config.yaml
image_size: 32
objective: "edm"
mlp_ratio: 4
patch_size: [4, 4]
warmup_steps: 510
Rows from block 7 of a small image diffusion model, named by matrix and row number. Rows with one number belong to one neuron. Each number is 500 + 50 x the weight over its row's rms, rounded and kept within 0 to 999. All counts start at 0. Numbers have three digits each.
Before each neuron's rows are labels from the 100 images, of 14848 (inputs lightly noised), where the neuron reaches its highest value: "patch colour" is the nearest of a few named colours to the mean colour under the peak. Only what is clearly more common there than usual is listed. The data: short English words printed on busy colour backdrops.
# fc1: MLP up (model.blocks.7.mlp.fc1.weight, 1024x256), inputs 128-255
# fc2: MLP down (model.blocks.7.mlp.fc2.weight, 256x1024, transposed), outputs 128-255

patch colour: black
fc1.196:571526527455516466520511506506576484600409475607423506503506565390493385560482542430468506496506494541420479548473483524452496446486560554501529468475559448450585463586584611493445528446577496521482553436560462439537535525516478455536527471469401538517514463567457460418495456465526527398473396491442449657415540529463550516506517391508505573523559454478431491522522551407485537518449
fc2.196:496488467493475472462560482464520490441516481517682489518517561576563432476526495520503573488597556502452495549470539463466468380504512532481560577465578501481451456464482583565517540536535454534482475556410539499506538565441542563474609579525574426525547486497522577555614507503452508549509533452508516432517472534559378570429514510440476456478488408471499558517496529621493506493511

patch colour: green
fc1.561:504525484600528487551498467490448462557479517504461554476563441487513532560470510481502518478503473425539472586463492489554518539511414557527521457584496458552545490481554476460550487481543546567419464454554473520489586561519557516485489519509630386553453474480553489517481400497501477524530514516436503469459486435581512483581577532489522536410493488575524548490466557477533431535372
fc2.561:633517544521470490371551516418437520535475474476605516477506531592477522496454527496499525555567478534498493590496495554475521388516469522511467526536582581396353505474487493532504529442556455520505447586509441506484524418460518540558522519513520467534477505678429508483470517520455545471465512508481516530483470482494484566546521524540503462532551458461501495535474534546495516544508

patch colour: brown
fc1.339:599614443515513607483500452584506512451489509525475456518508511496435588489502501441558589493467592526483555578489453571576541403465451577594533562536468472534582463586568496496543436442584453542551443518592555463502557493530530425573481579595473483420572556511501460464403374524519502506525554534472518555417499416452443456442515514539526545496517482413523477529499541421492453458495
fc2.339:458478460472525483461498500469487374481603536426491560547553460475567486532430526522482529551549395425540501551518518524504470560500529463487542481466576518522468488373415453484455428565525548514463483537442449496457472510548450488414405404410555456506511492573509437464603593488514511583460546480488517464581466442584551483586501516542526507539499576581525532463477390544539504528462

patch colour: brown
fc1.365:400492528412478539487457468521550474571477444531453488416528523476562481540493512427505534518399527554410477457502472593451502510447446507466551477477506369543504509544539454505479517457619475501501464475620543505472572407406493535566458465467534451539538446391508501475426480497516492496452459536472474530426489501410494486536502516498502390595502583474514491562493521523416581575478
fc2.365:546492474584495499485477502474431496396504537414552504588455445568489516529482503555564539539594435475554532560525534457494500438524496513499444532532527579479511458476514544463517507573411540520490470444480391470474557510516535426511589594523528532520480480566586528465501530499512530472522520519476485477511493484605559528495480413450508538462452485451432475451490555528585422429497

patch colour: grey
fc1.92:487472450543473593492439476399485502514517519448504585543490586439535460478504538461488551478534451545557516451499486438523565465458493515528518508489504547579515468472388522507514437546505497541550438519409521452487518380600510520478509505542536443447543567524505493544505550481506500598528531472495489500511526481560474440511489485553576424534538575523556522470568380544359490541501
fc2.92:455512515407548444448534473584470504535480480594569459482492473503499514573478477485540442547449528555418492589457478568461466545468552524515488462484486470443545525531603470494428542498525541544446552523572511536576471640432487457541456513471460507480481438480549464508491481520520542423472467553440405499518459549391503608557449498487484507401457310417339503548473620432558551509414

patch colour: brown
fc1.304:466486488510463592477500415484464551487483525472495549346544627458496480515516557411554476567474487469493497472461439611488561473421479557530488580469569506565507421367510518519494467482616421519573529486451458494465533484411509517455449456500494459531511543484606500518519449503433534511535516567471509511408541478415364476458487561460548451490510508456445511515536553546461469496469
fc2.304:505507482529589430569528512529580449403532505526406423654493488487438501543455477525513574429542505532441517538506501430485447464523530474477490444497491522437464521527535498408506523512458563502420486451596524503471447589596446534561492536520496552473490422544456512431455539490515510454506461440491489508517459544543564499516503360519446484452440497499537501431432498521530603515516

patch colour: green
fc1.368:398487503509541527584524511439389504502428585507412443453539480439545470540434507520485511519485456425564483525528456499515490555530426481549586455429569559561529422488539473493451552507517564507544498373572421486541463490533550550538443509547571431479454403456535531491493544506560490387470560500376528573525525461523434514506496458478467458557521436584584506517457545564445512436537
fc2.368:528472467508507479513572568452481457529592530436549530457495466530555524510476497551522421488483547521483510481491512488461468615534476446536557507411489454503509491575511473518470525503540428467498537455546452496563484596379516496499499445505578448465503502548459388455552507471476490456476597531487456501651476465575540535541575534484480451514380491506466495508476423409529541553482

patch colour: grey
fc1.719:560550470464516532487593497568478554530550479556471528591419592460539507504497450456417512402524536567434516449486532510542521523428468573522517420492512565551583494483500504479401436446547484582502516505501537433445564459501604578536471550457574530477485443438502470540394522535502527556544488477484467515420537527421519465559518486535462525572533524535562478466500552440484608501576
fc2.719:484454399428488501456465449444519508426466490555611538449420506519449511511419520544576438469504569524538522524499530465493487360504511514512517553464463520595463525534534525522522526502459463523498433461460507520574482492541489585555530574542480557501520542491561417516534438509449459464543480485517547443537539525593423534588463521468508393411553503439455507524527489490493377468465

patch colour: green
fc1.332:511496541471533501549481398469510508559454513480389521498494490462524396487445525535515487496484422542579503446574572465527471516517493494452547477573587535547505453435443521428559462554449598513543475354472438443415457432578515517405530579509556555463438520352496569502503411522553442449490471437461546521525534475580468455423473393473467469455544606577628474451510389546488516544547
fc2.332:500485503494527500521484498416528443542383525451462482556494450481521409493468536543524462576542523589500518431523523422488500498568491503507535467470477434459512396543448422386529600427396464429500471484490515397541482555493562521565568525488501535482544512442556534492640516423539481510454578486463635491485489490532520458483488455488478491477369593568479480484467378514517576511552

patch colour: green
fc1.9:486511451447544537543450539462404528545428458573431452610594495502590416454392516507409509418487511573559518493491515509593456534528525489499609498488554371533572511537407559431445539510513563513553524470542445515511420629499527547486527534536563477429512476554588474442458560478592550399574479468406482553583459527431434560475473470499438508474577576419466506504516534446461584490571
fc2.9:506472516479538527490424528491433505443561451502602486572579448577468493444557494515494509388413549520566522469464518485521465587554528502508528592468405414441530554533460518411528553493436487468495524541513500518537473658543527543492486490545678467403534491549452561404458513531522558499512525568480418483672476507415578538484443490487469499507501579512435537417521447450476604491553